config = dict(
    dataset='dashed paths with two dots that lie on the same path or on different ones',
    image_size=48,
    encoder_qk_norm=False,
    encoder_width=192,
    decoder_norm='batchnorm',
    decoder_upsampling='pixel_shuffle',
    muon_scale='match_rms_adamw',
    warmup_steps=860,
    weight_decay=0.05,
)
Rows from block 9 of the encoder, named by matrix and row number. Rows with one number belong to one neuron. Each number is 128 + 24 x the weight over its row's rms, rounded and kept within 0 to 255. All counts start at 0. Numbers have three digits each. After the name is the row's rms in percent of the matrix's.
# gate: MLP gate (encoder.blocks.9.mlp.gate.weight, 768x192), inputs 96-191
# fc1: MLP up (encoder.blocks.9.mlp.fc1.weight, 768x192), inputs 96-191
# fc2: MLP down (encoder.blocks.9.mlp.fc2.weight, 192x768, transposed), outputs 96-191
gate.415 027:138168124132120133101132149142136132066103145099117109158124135152132090154162120131136120119120170089127104183123132142128089124136119127129117167138134174133121164174143152143132113154099155106152138154130112145170148133138131142110145116118081127144111108142078138143094126110110143118
fc1.415 024:100124136139096099105157121116120142141153128133167146123130088097151161103104151118126108139128108196110100096124097115125175140148149123132115103152138104117115115110147109155094130113162094135126144114114172116100135145170133139185089132122115096130133138150170067108146127155161104092
fc2.415 032:131110181128119107096141104129142099080119119125112094154128094137134096115115148116106102140149156118135134141139143127139116133181128085099121147142113127118116153119143104152100095152115119090149122128106124168175110123140119153115101111119063128139185111140136129110103145179165122107
gate.416 140:097141098147101171150134075159102147150160133143093137139136139141138111136146119149128123122139087159083097143143067129142083121195156139176135141113087161162081124097139129173115125129101096142094131131133133098159154139145123085152118084117077112106102141108156113121141107148166153150
fc1.416 130:132146126161135129014112133142169116126127131107160131112099082098109144116081140098136068104094121126079152121106143127153155148144146184187143137130126149124126111143149100110104173114118124135168131108119152150087144113125092144167137135114117132157102108177110119145105138132123145113
fc2.416 108:107159140134123107144133133141134146145112116137156131120135107129125152080129154129120117100136111104151086151164136153164134158159112183122151127110144127088156123153148121103120111130096136140147129119066116129114091169141119095138103124137135113173118152117139145095101151097122107112
gate.417 126:120123118103139127127135063132135063093117171116145121110141121125150172116131119124120159144096134170118164113117123121158131115135137137122120171110099131123144125109115153107137151122120105093145165075147063114131143074122145170111113098120104130125143102103130086170101108146097140119
fc1.417 113:096143114094089134140138086159134136107114154143120153137147086096119133187115139148116089111146139129103117135139140145102145113125133086169131151149146218120149146085115099135100173119138134119110129127150112163086104124141130122103119102137136094117151092156123147161130130112080134126
fc2.417 093:116119146194099123089080135107129120105119103134131111108092133115121148188117149132157147142114098110152159112181124126120134136153151140094131116167109121128142121127165090093095137118147147124090150137125121109141149104116118116124141123113156108096096146148119101106135148125126136125
gate.418 133:133109117098123128205153078135156116157109128100151138125120103156082096090124168133136106125184139134080085073124137100142142061148132109129103104107066170136176104122110136146129092149110120140088116126127157128118158135108134141119161123104160146144158189135123096122148099103137139115
fc1.418 130:111108183130127114104120110106131147142135151149126147112091145126185133154141111123082106089106116112138093124094146157131139133145124159161146124102119160118111159112103121146161151124182084148116092125123125107128103121129133172123127147121092131172144110163140129104117105132125093146
fc2.418 132:156127134176132133128127108107104150129120136151129138124174136161133091142146119117095059124123159131109140153116106135168123134163123130103118098109159146113183142162124139120162094127083133120143167138089105131117149113133109101149115151092126148120133101164111123140109151132145171110
gate.419 135:073148116094167107151126152106158105109118143111111115102098115153118107151131131100136147147160145076114101117118124129094107133112122132184140136143119121098113137137143145150135110184131134163100159153126082157134125122124110142098141147159111111140127128096148188099104125132139138124
fc1.419 131:117151078117117137142125112132141145125084142118167086149097130129134132129138163119148128152093138158100126123064138149092128135141114131145152106082124144121121100132128090149130091158107092094149119097152124163133122152158131151090133183132113122125095127125116129139111138082155079085
fc2.419 135:126176166114152124086142142107127082106124120120117130140094129132122141102118101121110124135098162132120096149089125116111161127109132097130091121113108156137127134120091108083139116133175175118082131162138122164100115095124109126090170138108140153104140105135112133076168167153108120130
gate.420 102:132128146118141094123166097077115114154122146120111120136190119059111122108133154143138121127117124132123132109160097132133164139136116104146152107160134129135103139097084142112148119158125151107079145135134157086110141122145154105111122202113100131133077126147117108139119117137135117116
fc1.420 109:113094134145141147115105167181149147101151130159118123139096129171148130146122113095120140135139128132145121136073135152140108112136140127088086145093101136141159115148153088156105132123121100146175128120146118119179119106099117138127129105125155110117159122111112175109145112122120152118
fc2.420 117:135167107122139073129136103129107127138150101155104125113101124099156109135134127142136112088111140147150093113153131145144141139125113113119181139191129138137145159149110070136111097109119128139128158145133162114149130090110158154161108147127161123145135099123110120178083117151168135140
gate.421 125:114172115117103095124143174087159109099135101108115144168098134075129130135144132107141106172122128095119129117094106125137137122117124117100170150161150126104161107134141087133137110138105138126103124152132137147112116162102154122142154120137142121150121094089118107160134086194148119156
fc1.421 122:125136083110175130116121157175106159128134113129153117105143120130122122111097144126104121127114112160173108130133153090108085129122132139146090114094106110126133147119147158115131120115168118148150150095128127156139164121182100137150112131119112126134150162148119133087117166120099149085
fc2.421 131:121124122165107110108142128121112095078159127114142152146121123095111125123079161121169149121124100129102155108186192167148109160135100159108125114105117195108100127146158097093082147117107151148131094119117139115100112110109181122157118133105155127119127140094123149178126157115118140131
gate.422 022:132145104137134144127146093161108164144157118102122129118117155125125221113152117135099133115117144124137194157129142122126099156095097108127131148118156109185139115120112100137137138126158135162132170159108155089105148145108112113136104144099080165120112169091116114124132071111151114143
fc1.422 017:110165132156131108141135111146098133093102145149134110122114160149156116165113110109132094141091137152150081143141109147123104150124141086142108082165163121144160112149123119120160123175178101078148165115113155128125090170161141114134089137113176134123141163135115074099133107146134096108
fc2.422 025:126118117109109141121153127091154091076101159134151141106107126159127091193116135106157133104117157175122101098117103135113115139152112137175081074094133161083139115116135144124128143136101123115120123082146123116171120143168140169140114104145143081107137111113117103140111158142135110109
gate.423 126:141096118108073126105112111185167130110145099148149155080116136172172135135083112126139091125079125148112087122142113155098109131184146143097119141118128125126140149158141142148124153142147116145102112169148141166134152115141108120160149119133082175144098113154123150150140128137134097119
fc1.423 118:147139099119155135133114107130118087108115133130114117120132127111135158175128151111111115172120107065108115089112176108132156122139172128156157091134148132115136147115109145127096106073111138111105120137142121124128100104111115133098114136119168153146110070105105096136135132110127148145
fc2.423 139:118101134110131141134166145100180155129099065154142175104155135127110113208127181092108112100155130126107121150147143154116123124148137108147140123177131131124130131106149110163117093137127113177125133128152151122121152102140105113114107087120131116136079179144124094161116169124144145118
gate.424 110:082085099095147170127145119113122085120141145121137112117134132134128103097108116158182147104171153143126119067137140140091123122113132121138131169109110136147121148146179064139158119098143175110150172135159113127175127104146095095112175152162090109096156125140129133120106117113130154129
fc1.424 115:121141137098136162110163129100104143107173100143161170109123129126118094123083156134132147114067093126137137137175112106159148120114152132162140133157145168143130147117112125137160138107095128148085119165116096182187114162147165107086137139120126171126129106126123133091143113151152165151
fc2.424 123:134103112151142178122131174138080135162120102164094131130105154135099179115133125133096161110110121113144119118125084131134116139123150131072140122137117134118106108147138108121118105127082099096146177177142116159138109150114128149118134118123153087123154140122170151129150107142155138095
gate.425 112:088121137133158133106108134145100121102111179140127161132127153103142118128096069157091135128130127131137074149126118085121130137119128113149136127100140135137124137125063100116118092177156134135146117111138159192117115110125136141140144112167155091142049091148098110124114121113154072075
fc1.425 113:157144146124089113162132120125143129148156091129152148160125123115114174173105121085119127112114136107106157100136136127103140122130136130117104164152092123104113122153145170115108188129134121127170117118138179115142101127114148100130119165142144129095182167165105141166138149114133112155
fc2.425 127:146140124146159167182159121138126165115115137164097123140120138111108104118101096157132164132119149129136132134138083104164192127135158172130084181079140118142156096157098150124111122144148108103112115098123065130183155128138130121119107148150081112137099146076114133135159145137090167136
gate.426 030:119180127153117089094162144118098161106142151117101143140155134159124132118147109176156119167118137159147072127169109121159155123148137123141128148140138136152100111170104084130147114128120124124140114147115106168156155142113112117114134118125140127139141095141124116117178159131120096120
fc1.426 028:125108127106124141150132102115144111107093147105119109102118132083159127131085126054134140113118104080126084084137123194087111162119146121116102120119141142116131151115109150116149138124102168096114138108106136119106132125134120142148177138092155137135128173120134152105122111111143156132
fc2.426 036:161140108156123106107139147108082112092128167128103111152155165130132145140070108130126122118107085054107130097148125137140138093126094097123138122119139157132146126123116092115171116120149155102152142139091142162149107137114108120107169136088155144164113106128133154096142145115147142088
gate.427 064:122158129118135135122172102113109145166175119105081127082115080136144090090141072092133134095143120110119098164114123129160132116154164171115144138107126107144104123101094152126119148193131103142161105132124078137154145102134145147179146162144145115140121128074110146140135125129122072138
fc1.427 072:146119144138114112115094157145144105111143124131154116194115175139112143153117130165119130156131102107140163079122156115090119141148104118149112109145131145122146136147118137099167147083127188104128112140130185143104159116103104117130128077092120120127141143160156126092134144156179151161
fc2.427 085:150131142126156140113112123114157107113162083172155118075107180165177130092153098116129151134107201119155134147130098157155106154107158130145124124128066141137070144152081157180118102105106098125126126137089133089141135091147087131128108129174133110135159138163099101099095134111132106102
gate.428 112:121107157171125121126153139121132117114100154092122146156141147146132147133119124151200112135120091142133143173134166110121141184139123149133138137149099107104117139166132133137149116128124093124078107129134113174134192156124142108122141076126139147084133157088140140133156155128109115144
fc1.428 110:171142111202133146130107151148103152126117142166130115119141144130148146158104146137166150092153119141142161152136109174147145141112118143127124162137117138160170127144129128126116090148151096181146184166114098128144123128163126130124146129131103173120097065102136157116164116142136125133
fc2.428 128:157099121123130145157099156139161054150133140137115127108124149155163096123094141123131110128113170141149154132113067165154117117139148136125115173194161084136158135136102118150123123147118117162117108129104173110145112143109136149111178108163090123147073107141161124083180096118103130161
gate.429 026:152124148121140115141177173088139069079157125157120092117136146092154079107144125100100125139154131104121086146099078164153161164137124143111151131151113111130096128118095081137100126145157145109133122117159163176141112144092192146120097143143125140135164109156120144109143114113131082141
fc1.429 024:120131117138126155117116077146135189195083131122116157134127134140115120161091118133153117122078139181154146082133185105077095110130104100101102115132133136144171161139131145123151135114064088142135152121126122091091141088146068083110126133118128140079114116077118105131105143120121152113
fc2.429 031:087087127155139136128176122105138101094140108155128144145117162121145086107144095113125117128131132119133137141141118137134092135144129121130074148131127146143112135162164126131091142140108130123144102139182154131165130145099153172125092099129117145078164117124108147122115145125121100069
gate.430 152:092119131121121157140110141142110115137097177083130097116176120114097126142109116060141073104131156148116082155141111079148139133123119128121140112118101100153145144086133133154151106110144126177060150121176174130119163135112125117136114144131128171144124151143122124147152125133124102142
fc1.430 144:096162153121166137160163129155092086090106162156190127104142118059133143130124107093156122151143129141108108166144114130121103131179166151126127129146128133111095099148127143101126097137087138110089109125164143140135110137148100104118109094136164133137168089126116141150140161163141161116
fc2.430 114:131074131120121146114131107138098121141118125179078105166108107110134105136110122128120087156130112109140132176139106148121122142143111111124124113106084168151134130168134120141160130128163151147124175143135155115120139129132148104077148136099149161155147094071136131109127162123145096159
gate.431 128:119123121123081152175123126128145123127095143146140135077113161118151090160160125116144137147144102144123127173141121106083132114151109174131150148066112144166149127180154144154100104131151135140143114153084107096133145082089121110132121130121137126142108131144120128130112137096151126129
fc1.431 137:067114090088090181141146095120096124120152176107107140131144096149156084107122128153122074119133128126132142100106154079093146108112119102124133108134088142134174074107097119109145123130124130115130101168086156158128138139091134138137107108140126112150127130172116111129111102139111128136
fc2.431 144:099134117127113114091107171162141128106066153111148146143108135116126148117124103103126148117083133142164189166134097158167095109112097202105075096098148128154130119164129181141085121122146128138137103114124129125081134101158140123124123134137116117135082153102144153102101087124126081127
gate.432 129:138135128138097132129093159158084126103165128112134095150147144156134115174147161141122067133127142125145113106162146161118168086138100120131150149101096108103140155111149116154121111143105116161135138141159126112097149156134091137163088166153123107154146139169123128144118115153089110100
fc1.432 118:133130111110134132099125141109125117125140116117158134141097116119135149114101096119111147133149158156112145105142121120123121149117117129134123167146180141131135116094131106147123104096142157113162140105105102187157051067092124121108130118090090105114152135101132113109115115117180121140
fc2.432 120:110119089155154118107143132144161131131099114114118130135150158121133135144153092113128065121135159135127091126103128065165120149127127139129139159143102146124110122158106164148140162110142146104128183158128142181093140100124136102135094147106143068088084104129166121138124168114110126131
gate.433 078:138147084170116104175108191151148148164108134135098125110153061161118119105114116096144099139125099112092145137089135117147141168103158146110177106093111101126136165140138153111156115150150165112105110126108133111148081141133139101118121110118105127136146118145146126103087120159157182159
fc1.433 080:120153101155154080116129135148121131118156131129116170089130112134116113159069134134121150111133083096111124149123117139138134175124145129117126120103127158076138146066153161163105096122127099151143135153131108136135105120135157115167127087183113157128138105130151139110144089165129152144
fc2.433 091:078103134136124118112105110075138097132165131115125148123093164169053154134130131113141118156126115133126110123075130153133097112106127148116167174142137092143133117133156155117109189157110163110158129110139106127122149092144155106095132134105108145123138125117162097116152112131124122111
gate.434 123:123121160102133142096142131146116098144097113176141120118112132129121170125114136159148092144132104136137121143099100134146169137162091124164123134161125171125127178125103108175176141128168152156142142128172080134128161159141130089092120158156148140140111158127145066149123183146122121166
fc1.434 119:169076110128138170153099123159116138093124137135150118130121148158151115106134150113121112093133085133135120149166165159132120175106130128158142078150164183106109142103158120177152121109121110138102167137105104117121163135154083098118070159146104116119123144096131156106152142159086145135
fc2.434 118:148145103092125159156135087129124141159137119108125112132128110162141123130110119141130127155121116136119173122119107137094143105123115132138153128121126130140137153150157103167068121104176153128104131096190143104127193119111152118175142086152156150155124156140113120126107128151129131149
gate.435 124:131120110156094182092107158126129101153136151141146091110137131138136136107138144146121107136142096123117150118123095169103117138098114146131102147130126139155165082175101153104155111151110136097126173120181093143140118182137142096138126202129129121179154118105211149152124106106089161097
fc1.435 132:143142095115158128095165123170084120163139135107135138123175096082132124067166116129143153139141154135129159103100148133129118144158095165120109118148153102111119105152133110178104161090141113105139076101115132140100153090121103145152103122090103146096143141135131138073133120148137138107
fc2.435 130:104144114131115112113138157094116160120136139138160129127105140106107100147127116157156106147141078099125091123116104135135121112118118110131089161124068152152165112147100159105138097169119141141123157137191148138143133156121147076089091151139121107151141139097130114181103118128083147105
gate.436 126:108139106122116132115157102124121113126107162113145131155169136129123149124161160117117090103152126109131116092115133155141109164144082157126098082097103134138118130133123120143162098082161110098147068113107127141149101128126157095117133139081156166117089117116122114140128085119107130139
fc1.436 128:137122129147130106141132143129095157148091129134109135129137157160147194123119106135131141125105097139118146150118113126147100092096141115143128134116170088102121168140146143100110120148109152136131180100109110098147105110132157134155136155133103126100106174169139119151137159114136084141
fc2.436 114:141143096149103139119127170092153137162125113111101120117132144119176136156120176138130136133131138096114138097150105146120117136104113101103148143148135136148139153062135169089115137143084128156157149124135114134144127170130125145139118140130184139125105165111117127157152150135121130149
gate.437 097:124129153166175126158133139169120126144155130132115134129140150121117136183105119073135105090169169124084136155108140136126151099167166152170111129083137167127118097119112110114111119123161094141118153129112141150121107109136141097129100126167139140113097140113154135136121131074126141145
fc1.437 100:118115103097148055115133114115180112072130111138100154096148144098127151100094107139162110161137105151113103092115128129092123123092146073113166146128109158111137106145116123141146175108102146126121081148092098144146123149124133113100121047088107126137104132082136107126155132122170094111
fc2.437 112:159103114132146080134125067140144181123111131134117116131121166118127153125146126108127158149101115136085130107125132127148147110089111130101161150147142121095165097120088092122151168112103133181153069096125082103112111116081124124128118137130113126146121156089108134160099112115167090128
gate.438 165:109139118120097137116072105119151148116146121099149093116132135123111128077130096162149136118117158114152094130107097146139096133141157140133127122150157107136143110113097096157112124155152132185098143158085160129165170137158136100120142111139103158129114140145103111112095145116137147110
fc1.438 167:087105124134149109097124096124137122140136107129161136083197161066186148147140155125140123116152132107154134180123121160126105080089074105111157096119111107120187073126126118116111116083126119144137133083110141118105149136108139111108117113135114142110137141096128108130117136150098119093
fc2.438 127:134129130110078103099123107119128140091148138179085140108135128130148113127110138129107151120136106110159163123126148133125112106106143119138163136128147087168123172105127083133124130105116100121126103128085118142126151102131102150105127069126149120132129140090085093137127183148108127125
gate.439 070:150105128142127121095119108146157138159086132114120146135187160100134114137148100148126103122124153152115084120187102125125160120133157100112110144102102114113188095105149106162135118175197134177168134081128111129143136129160140142115122153149141111142149126120118112115133134120096117124
fc1.439 076:098162132128110135163096142107114120135151134126122145171107121155114160129122141110143153125121101074129146136103149140142133161121110155136174126164129144151096165109149128110111165095089112087116131162131124166105109120107119147122134099128114159095118112114106147125130130110126151152
fc2.439 094:062175139110098118135116142127153146159120138099173141156097133137090120090151183125113145131126136139125145121142130134110155126141139105197164146115108105127123125114083147135170105128139121144143156122116098167130090146147127160153141139139089142144132111109108205133109142158128122143
gate.440 042:125126092132141129113141105094126133115127150155132129136111145118161160136107108149127154150134163135122119086140148145117125132134126143078135140119097159132116092166103090156105159089164127169061132134121108139124125155123116115089102142111098174139130157074149132149136091140134103102
fc1.440 027:092168102144119081110134126129145123088143098134124135136118159138110118143125114103112155155155167090143109126166178110093117139158101157137133122132106083155127118099150099136110144083138100134160111135164098128123157126168143104115075125131148100140164081122113100112099159124125093127
fc2.440 058:089128135144128113113119140157127122147133131084124144109155126136098133150142133108095120132114120130113135146090095125141107118131097133120132112127149098158125119080134167073135097146118104119180131129137115126127143120171126124139151129129175088113162111167096108147112138144128134132
gate.441 115:125113121150099120151125142103129150097118143138136141114152129096142166123102108107148139114133190115129138125152146125124153124175113147158167073135087172085118099103109158070129117123145146128125188135107119096157122125094097165120082119121132116114126167077109126111096136134151160137
fc1.441 102:163147127118159109124140083142150157141142097142103155119120123169116144152123169119111131143059121115156108162128100143082119098146072106131134093165122100136102138106116120108127153171123102121150135154097099154151135169128129139164087095082118136123118153123133118136126152177119147092
fc2.441 112:167098123126120124172148137141126105122125148136103104177134162104099093125158102153145157123108082152142129147135129114107170108118139156135159075171119121134091123101113127156105114108144131127096082083125120131091139128085178076144130150085122091187124147125101120132103152154110096159
gate.443 082:141142130122109148142144115096122102160146147130096133176089156110103118123078158111155117091121155098146136157146096102120105152137120103121121120139096118099162137141139148134102128122085163148168124116174101138120086110154128152094133135140170125107128122137136110103132133121115175126
fc1.443 089:132121072162111116104146127126129109122111091130105146098138110164129150178094122139128125122132107163120164104123140103128135145126172116118143123149121174130133128158135159125107155117182100166102123128160107127130151124115073125114102130108123156190113135138152144161079079147175128142
fc2.443 092:181106152142141109137161111108124131121146120078096111123077108138117106090111144130162123076146098163123102136100128137107127127085148149100156159102129169136138123133185096091094111156115146167079097121162126108108150144124161142126138147125138132101139097110081128091154055151135153168
gate.444 076:153126188108083121166094142128181131115119178102115170158089071160137140146081096130117149109104121134091168111114114134130110127124116150106121143102138109120136108108176129135122134155121126138084132148149109099114136151133130137117166117161117141107134147123087129150111118154153106125
fc1.444 087:161128137103125117187058133136136100104117156102067125157068099174168151148079112119117133149119109114107111118155101107123107125165134134138131121124119124096139124135151139152157144139136099161106156164174137123123149126150141180106195143153131116119137144137100115140091122155136144113
fc2.444 099:092165132166113136146075123085146122126177123171135114148148143178108156141104116144097127159116111144140098111134062121157146111118114155120140140173078132145122135136080119097136145123137135164137132091169111140147118134155157085134091122127091119116139124126133130125112097098142113121
gate.445 123:108135168115126142136118134138123069117112158181164109108147120152118128148128128137106090096137128143166132130133144159079093121126156149102112137141173142160067136110119137153164133115164161132167108142132194131111128162118097109100087119155143128098118174133081141160124145143124111146
fc1.445 126:116124132119143092066133161151124163140095129107109177140125171115165093120139113121130148169144102119139143126139112151167070148164082131152157167099143134134121109134135095146152143144132119131120166058162125131129130113174145129156116085062105132109104131134136139144123137129132147128
fc2.445 101:127131125118147139146165121165105137096141116136173124136129111115109146167179147137138188145135090127106130107181114139126188078176128104112119156111132160127129122127128146115083133148112080161166147085167143099116109126142127155117141109101169105092135164128104115145131156153098121110
gate.446 009:117125110136118140154139104128132134117149125119135119154087101131151171128125137133128106090101123158111194105170122130119154152148104128087158120108145130099126130160113169171158121119146150102109159148141164120118154121046139119134123171112126169132086103133134145128155119133119123101
fc1.446 015:131143128142122136163142113130158140101167134118119107142096117125143186106119127140130115105118127158131184105171134113129155146146112114087140105137132125110141122157104148154169126099143175102105189169131148108130145129046137112125121165098106156137084118128121145115168113131121127095
fc2.446 021:133159124135129139155136117127131137102176131096124109160106110126159140123127136142138092106116132169120146109172124121120151127129130124107144109140131119132119142148125130154141126097145183100103170162129137111107134118031143155147118138110107164150089123136136136119146141138131157108
gate.447 138:116118109150128130159158121138148121135121103138092105104114156092132143075115159126154072117106153098126082114118115106115129199109129124127145133155142185128089146112119129126139144126168156107137105173114104146142160165128154131077114138145128109113108133119096154148109145147168139078
fc1.447 134:136136146131137132146180124071121146188122118118130175165152146102079131141134131102107141128140102147203138135138118163119138111122153126130123132167117137162150122137141080143160172103127139123173148104143182095150099103152136154127140108108110128109093159135114129120128099123131157149
fc2.447 121:141148123116119144080146105103124082140124109131180119131099131122121135117179128118138129168107145123090128131161148143158125133119116141119109125166125129116116157142102105143175175097172102079148128144137121150134178146131119074130098093204135175123112136141137125125110102108119114156
gate.448 065:114133148124116166119136121135155133113149123092156120140105104137101125095156096130139152145120097144162055099160108163127119139134115145169144139145141073141125134149123144133140097119137086142166146097134125165127109133121127141148163123132115134133151082188114095133147154178129104146
fc1.448 063:174155113152121101143126123098064104098146131140137142138153145147175136147120094147139117094136157124114135129114136107156134120145095140134107132099119132106095141131139122139139155086141105104134117184145139131113144144160139162123088140126156099127082132089148153079117132102144104151
fc2.448 077:126111099159079142127174125106131131148095135110113156143136136105174129106129123105175151122140155085148132123127142144139122095143162086130149131099105121153137167118124169102138121124111098158099118162122109179123096101072166132145113108106125145102142102092137124112152104148149084176
gate.450 024:144117095150115137092127180138155115143109085121090138207120118158135143150135114088131106098125124135134153079144089135119123125105116102124117126159112096146138137124140092125083103078138131107112141123137097152123143118094153116118102111134103142160173157150110130118088156102132150125
fc1.450 027:094137156126129118154123115146133131114093120160105147167125149121109138105147146106132099107130139142140164142131108153150132136154115143143060108125094126136080103187125109140113149150097094117110059112136157104133115130131148120094095153100111118113122092129112139170142204105161137196
fc2.450 030:100160099113101137127121089146163139123131111137165109086122120116136132105133130139136148145149109147079118121155126142130090113122134123114090058149160117150134159118099109170136102121142105098147141145128144127135121157141151151115125163152172140118110149074141166102140145146084107105
gate.451 005:129116144140110118157127070093132138117102158147153135119099161109150067125120120110134127140153136129132126110092101168112177128165107139128126127090124173140165091106107096155091134132119091135097122164140154100124123147106116107136113151122110128133106142078137098153135128159132116121
fc1.451 008:142094163125119115137158104091127124090108159172142140112105159103134078138146111118125130148130156121125137111082104177135171111132124116162132132091118142141144118101114120124114162141117089130114151148131167102141120146120128111129114143118092126142147134105160094173132103139103119126
fc2.451 012:132099128141134101137139112103121136096127146148153143117121147126122079136120127124132119147136134136135131104094112168145162127128107153168133132081110159139146112107122115139106158133106104130122134146138161114134113140121120135138121137123116120125112143110144111152129114144113124137
gate.452 124:144103083156103118146125138122133146124133143097096098139115145129125097120132121161139156134139114114134078164109128149109116150097096123139121198130128126101170149136122159113151121124138121126116109105086156079145140150074148141209155085122138141118104126117139118101123130192130130145
fc1.452 128:155114131164110121088141122155161145075185165105130107155141140123109117163139109126093107106141170120129131168102141083143096126141126180112136132164146141106161109121107120121105146157110096135116136092106127126149147107097127113130121132153114108101079109134128192092138160183152118100
fc2.452 103:130114178137140130136116075131150147095153135131111119139134160110114145123102115133126140102145171097089147192103102091128121189147096147137129115161076103093157123135154098103144125130112128107123115099093132154102139113096141115132112134137172165141127107083072159134118117139097148146
gate.453 095:128095154138143117151077105085071102128154086147142108152084111125149112130158150184136164112177105142121106116103112105118103158125140117115139121129109058076147127148129121112149128142135141170153125121135120153147131158135103146103131121130102132119114126132113085103130119133183143108
fc1.453 099:154069150143161096111134152122115088156154112111123125097088139169103109143128122105117123106153165145114096138169126093111110142090126101112153111105106099102120131118120107123157136111161123120110155114145116127149171124148155128117164135119086150129168149102169097162117128092142125198
fc2.453 096:122116132123111154175098164135119155129111153136118099110136145129082133131112108149109135117103136116085079108068119106127109153077101098135114146119128105106119108156125167106124108158113133139173106158147161157130145103102154097117125142143138135126095137106137119096132113146125109145
gate.454 079:120143125129125081130132141139130138133115137123127134111058147137118125119100122159093146165166147163095151123132139121152111139162139104121153108137112085149094090177113089128158110125143137137083128115115114089132158147123136123160126137134171133095124130118134147143147107088127142095
fc1.454 082:122094099132138138137121159103105176120107137101142174111084124147131140121090122171120116118142115157125158106145166095177121151134119174137131106132133108113146077159157143157152105133132139142103120114092136111107184117113130149099167159145121102120129143134144162142091150108101106107
fc2.454 089:136074141078124151136113128131159162138108125108132147126128119133099127137112154181086117140122145124143109121166120112110088135076131173142116160092100107132121134107131157127148141116202134139121114109078119129101129123173119108150135099158086117130111122157093154114111140140119126122
gate.455 072:156139128113114149151108096134149129136190154134133120137131127138076115119173111143131129127140164147123164128116104086108104112085156118110078135110114149108152124097124142105086106137124120128108157148142105139146107116114102112125167091160138106155137136109137116163156145114173108079
fc1.455 082:126137143107120115136151151124100100116131114149134170131100136129118113147138148155107145093154142114105127119116148164168103150141146149151083088090120134096101115172114141140144138088123120141169107086142106135122113103156124092097128114145126156143098136120124113123096172178110125145
fc2.455 089:117128147128178147154115150113111151086158138134093135132095134111112132142114092113133124148115105114114105177145139138127134147144165177162149174120132094118164160139109125125077078119162154102116101103143133100143098139163139173126063120144149117133139108137086166139136098123130125116
gate.457 089:161101128083108106092126159163104098167147133133152102125137111118144143160122119123114126120158105143127129141157123124089125141160149175106096125131123085184119087160137135087134129144172093156160113084101169159150103118149116126143115111120112159087098153118125147140138097117134135095
fc1.457 081:109096142114106144114140119141177140121157090176146129127122095167143128109112112153111148135112092135144089119101112124133114164123126099151096168087144098097115150092122147130130107131110151137159110128174142113114090103143106136127119112097098147146143121132115154111124130109121114137
fc2.457 086:101115126110133127090155144137141107161121121142153146171149144114123101114193098136107161137125110130174121140137168105119140150118095085134159122087111152144135125126112157171166088137098121081123149136113117098122134123161117127141099102155072119124129103142137150105108141145163118144
gate.458 091:111119130128116146112134163110126098118126090121074128141110094134134085110101092134139172151102130152121120156111125136156103180090140130120110147115135071115151175181117108145110101157116121158144136114099122086110156154133117109118175148116109123144093113145130160150106120119135145111
fc1.458 092:140103161118119125134150100162093134181094153130154097106163145143160111126155138146145069080088143113106122127156143109146133096120114120161091145141143164122117145053136110138154128121154126122119100138143125146158123116125158150147143094130169179113101086131146111115141143140122121125
fc2.458 111:154106111190171149123170111133140135132126113133126134123118177111145113162109115146117153129092161090162116119153098116090093142137082129097165102165133081131094136111113119171102184125101108102131156139116123117142133125098150081108133114088118142119153123136118105107133095155125126117
gate.460 141:099089099115144172149153127139149139132157132125112098137170147146143120092112112147115113105100103143136120134111139131101144156135135147115109145106120139119118142105112076171113087134089172153095133096184104145057184122146121106168150103115115105114074139124118115082116117107087134088
fc1.460 125:125131157144129139150158101111115091110149132133211156131146144130145132117127101113115142115099168130138118117142178128121118099162146113134102081125122152119122129126117155119111139131172124138101111140106119124111125210103175174148172135146120128170147140162133165152111147129121119131
fc2.460 114:163136132145123195147102149158115157134138108191172162131079104124120133130089089088150109121139129116101114112133146172105111107103139142130118132141112167107142124123148133122121114156131134125147120187141116155126142131176112136142088111099122126131121157131086129159112147138111141138
gate.461 141:070138103201158124142117116071121121093188169172095139159111156106146119153136177141154110098148123158131144081116075182124120139115126116101129118124110124162120092141146135156163106138124175110113147141152130151195108126134139121126160125128130192083102099116137115115102087153152137125
fc1.461 136:163121085142154111199130132140159108127089135107135146137066137087135125127108105158156144116152142160109125106120163124112148052129129152135108091102153158094141129120116129160124120121120160160161145087162103146135094140122145184139139103144093130129119113140154116114127119158155149108
fc2.461 117:124112114136139178131187138166143151139113092150176135100135110113134097113123125139124094121169100102123144152113131106119152115165134127152133154103108106152098147155158159097127074118128128086142150078100136130107094131164112122126110152123112099131175124127122128117159114096119116110
gate.462 084:144102151129119140167154103120147119109101126155145110143125141158107121138127130101155130164125083115114142151136087098161171173122098166126172113084104094123119148096133130175128131139130166141101133158090123118137117103091153098119127114118126150130098092131201163143108113127123144151
fc1.462 085:152130131130125139147097169147179116123152095110107151127109119123168143073088103136112165140157161123168110136112182148117111126112164127137118114139111135127182124147162108103134182141122128134105083105125160160154076123173130140105137132143148105124116144170100160108140148146105118123
fc2.462 099:132162159102141139143087137131140097137115145114144107119102112122133138092116101113101170132137194087129134151124082131121135129080079132112125113128140119161111120160125141118152155148127152106098160155130083116118100138116144116136134144110129104111141150174145111130112143140127141121
gate.463 010:130140133143128117122147076134137119111112116126139119138114190109132157112130119128153120124137126107166000124119114133165095156141138168123142130161106161149089117112096127146130151133113139131109105152118163148124130125084127124159127149156137127136124098085129141125143135102126124119
fc1.463 016:141136130142132119119144084132134111114115124129139132133115173122140162117126128130149119117139119108167004120131123131165097162147127170121128132164112145147096109103113132146132152144115137124105103152126170148135120106094127119173126141143145128133130098094123145115135149101125127119
fc2.463 023:148132121148124116121127087129143086114117134115131106139141158110139133143127135136149095128118113123155114107126112121157107166127139172115147138149123175140104101101113111132129155123132133131128104136110147154126115122078122139168124115158141116146135106094135153135134144131138160115